Weights of a small image inpainting model.
Model: 1.94M parameters, 48-pixel images, arch unet, norm batchnorm, activation silu, widths [48, 96, 144].
Training: 28400 steps, batches of 128.
Data: trained on made-up waving flags, 195000 training examples, 18.6 epochs.
Rows from block 11 of a small image inpainting model, named by matrix and row number. Each number is 50 + 12 x the weight over its row's rms, rounded and kept within 0 to 99. All counts start at 0.
Before each channel's rows are labels from the 100 images, of 14976, where the channel reaches its highest value: "responds to" is what is common among them. Only what is clearly more common there than usual is listed. The data: made-up waving flags.
# conv: 3x3 conv (model.decb.1.0.conv.weight, 48x96x3x3, each kernel summed), inputs 0-95

responds to: white; saltire
conv.10:60 48 51 43 40 31 67 58 32 58 66 69 49 55 55 30 46 35 53 59 33 33 49 38 59 61 63 39 72 39 57 42 71 53 68 28 68 61 44 44 43 55 41 56 66 46 46 61 28 48 45 60 37 76 48 43 06 58 65 44 40 51 59 44 49 47 41 35 42 46 55 41 52 49 52 37 57 45 53 43 33 37 50 55 40 68 32 47 59 56 49 62 42 45 47 66

responds to: purple
conv.35:63 48 62 39 55 82 33 54 59 48 52 61 61 53 47 38 62 46 67 52 46 40 43 38 46 66 54 42 41 35 52 60 40 59 59 43 40 55 53 37 66 54 48 51 48 53 54 51 57 30 51 57 45 55 64 70 44 54 56 48 69 42 49 54 41 42 40 48 68 38 53 41 73 34 57 46 19 59 53 47 51 45 59 00 49 62 64 56 71 42 69 65 61 59 45 37

responds to: white
conv.9:72 64 41 31 64 39 31 60 51 59 42 34 52 44 39 36 39 53 74 50 55 48 56 59 61 40 43 42 53 55 52 39 50 71 46 35 41 57 42 32 24 51 30 39 25 53 51 58 36 70 55 49 52 43 48 52 38 42 48 46 40 39 48 57 40 14 44 51 41 53 67 19 52 38 78 46 65 53 32 56 50 48 51 30 34 57 48 57 44 59 51 41 43 59 56 57

responds to: teal; saltire; upright cross
conv.11:39 49 45 50 58 47 63 43 51 75 59 62 65 45 40 59 53 57 14 57 25 41 47 40 45 80 33 53 79 45 54 85 48 52 49 51 16 52 38 73 49 19 34 51 41 40 66 55 56 39 55 54 42 52 47 57 52 47 50 46 47 51 48 51 33 42 55 48 45 31 47 47 54 62 51 50 42 52 45 46 51 47 29 68 29 42 46 49 57 50 52 57 55 42 54 60

responds to: black
conv.5:56 38 59 36 34 28 47 28 78 72 54 35 14 47 35 54 40 50 23 51 47 35 19 47 66 62 34 46 43 68 59 54 54 27 55 56 47 34 50 51 61 40 36 69 35 57 32 73 50 51 40 55 55 56 52 35 45 66 47 50 51 41 33 49 47 48 52 36 65 44 40 43 49 47 71 47 41 36 45 44 42 47 49 43 46 46 51 48 50 64 63 56 46 45 52 40

responds to: black
conv.36:75 45 51 64 61 41 27 55 62 53 41 40 64 56 49 45 54 34 42 60 63 68 54 35 58 54 18 56 44 48 34 59 25 46 56 38 78 25 56 47 57 36 47 66 42 36 71 56 51 44 32 55 62 62 55 50 47 73 56 48 39 57 75 64 46 41 49 49 43 56 56 51 65 55 56 53 36 57 38 63 52 29 32 43 41 48 53 50 41 33 59 45 54 68 39 36

responds to: white
conv.12:82 42 37 50 44 59 53 63 51 33 49 55 70 49 57 63 60 57 42 52 62 47 57 60 49 54 58 43 46 49 72 56 48 39 35 37 47 58 54 38 52 68 59 66 49 59 53 45 45 46 50 63 38 49 65 43 34 45 59 53 40 57 45 49 54 21 67 22 33 69 46 40 58 40 42 49 33 32 57 30 51 46 55 72 59 60 58 48 42 36 54 44 45 50 81 87

responds to: orange
conv.21:78 59 66 54 76 29 49 60 59 56 39 33 65 59 46 44 60 42 54 36 53 52 55 67 52 37 32 55 54 73 63 44 75 39 50 43 59 29 25 39 67 51 35 53 64 78 63 43 46 65 52 41 47 45 52 62 50 32 60 50 42 58 49 58 58 41 53 45 54 72 39 45 50 49 52 44 63 34 50 49 57 31 35 68 23 45 56 52 59 60 55 58 47 33 51 42

responds to: black
conv.2:45 58 66 50 44 47 48 50 47 62 37 58 61 48 42 48 48 31 36 56 49 58 44 58 56 65 53 42 49 56 53 55 41 51 59 52 32 44 73 46 59 40 62 65 55 26 62 63 35 73 62 74 48 51 53 20 36 69 58 46 51 13 42 53 67 46 71 40 33 27 35 43 36 38 60 45 52 49 33 53 34 51 53 56 24 52 43 42 71 44 34 44 49 56 53 43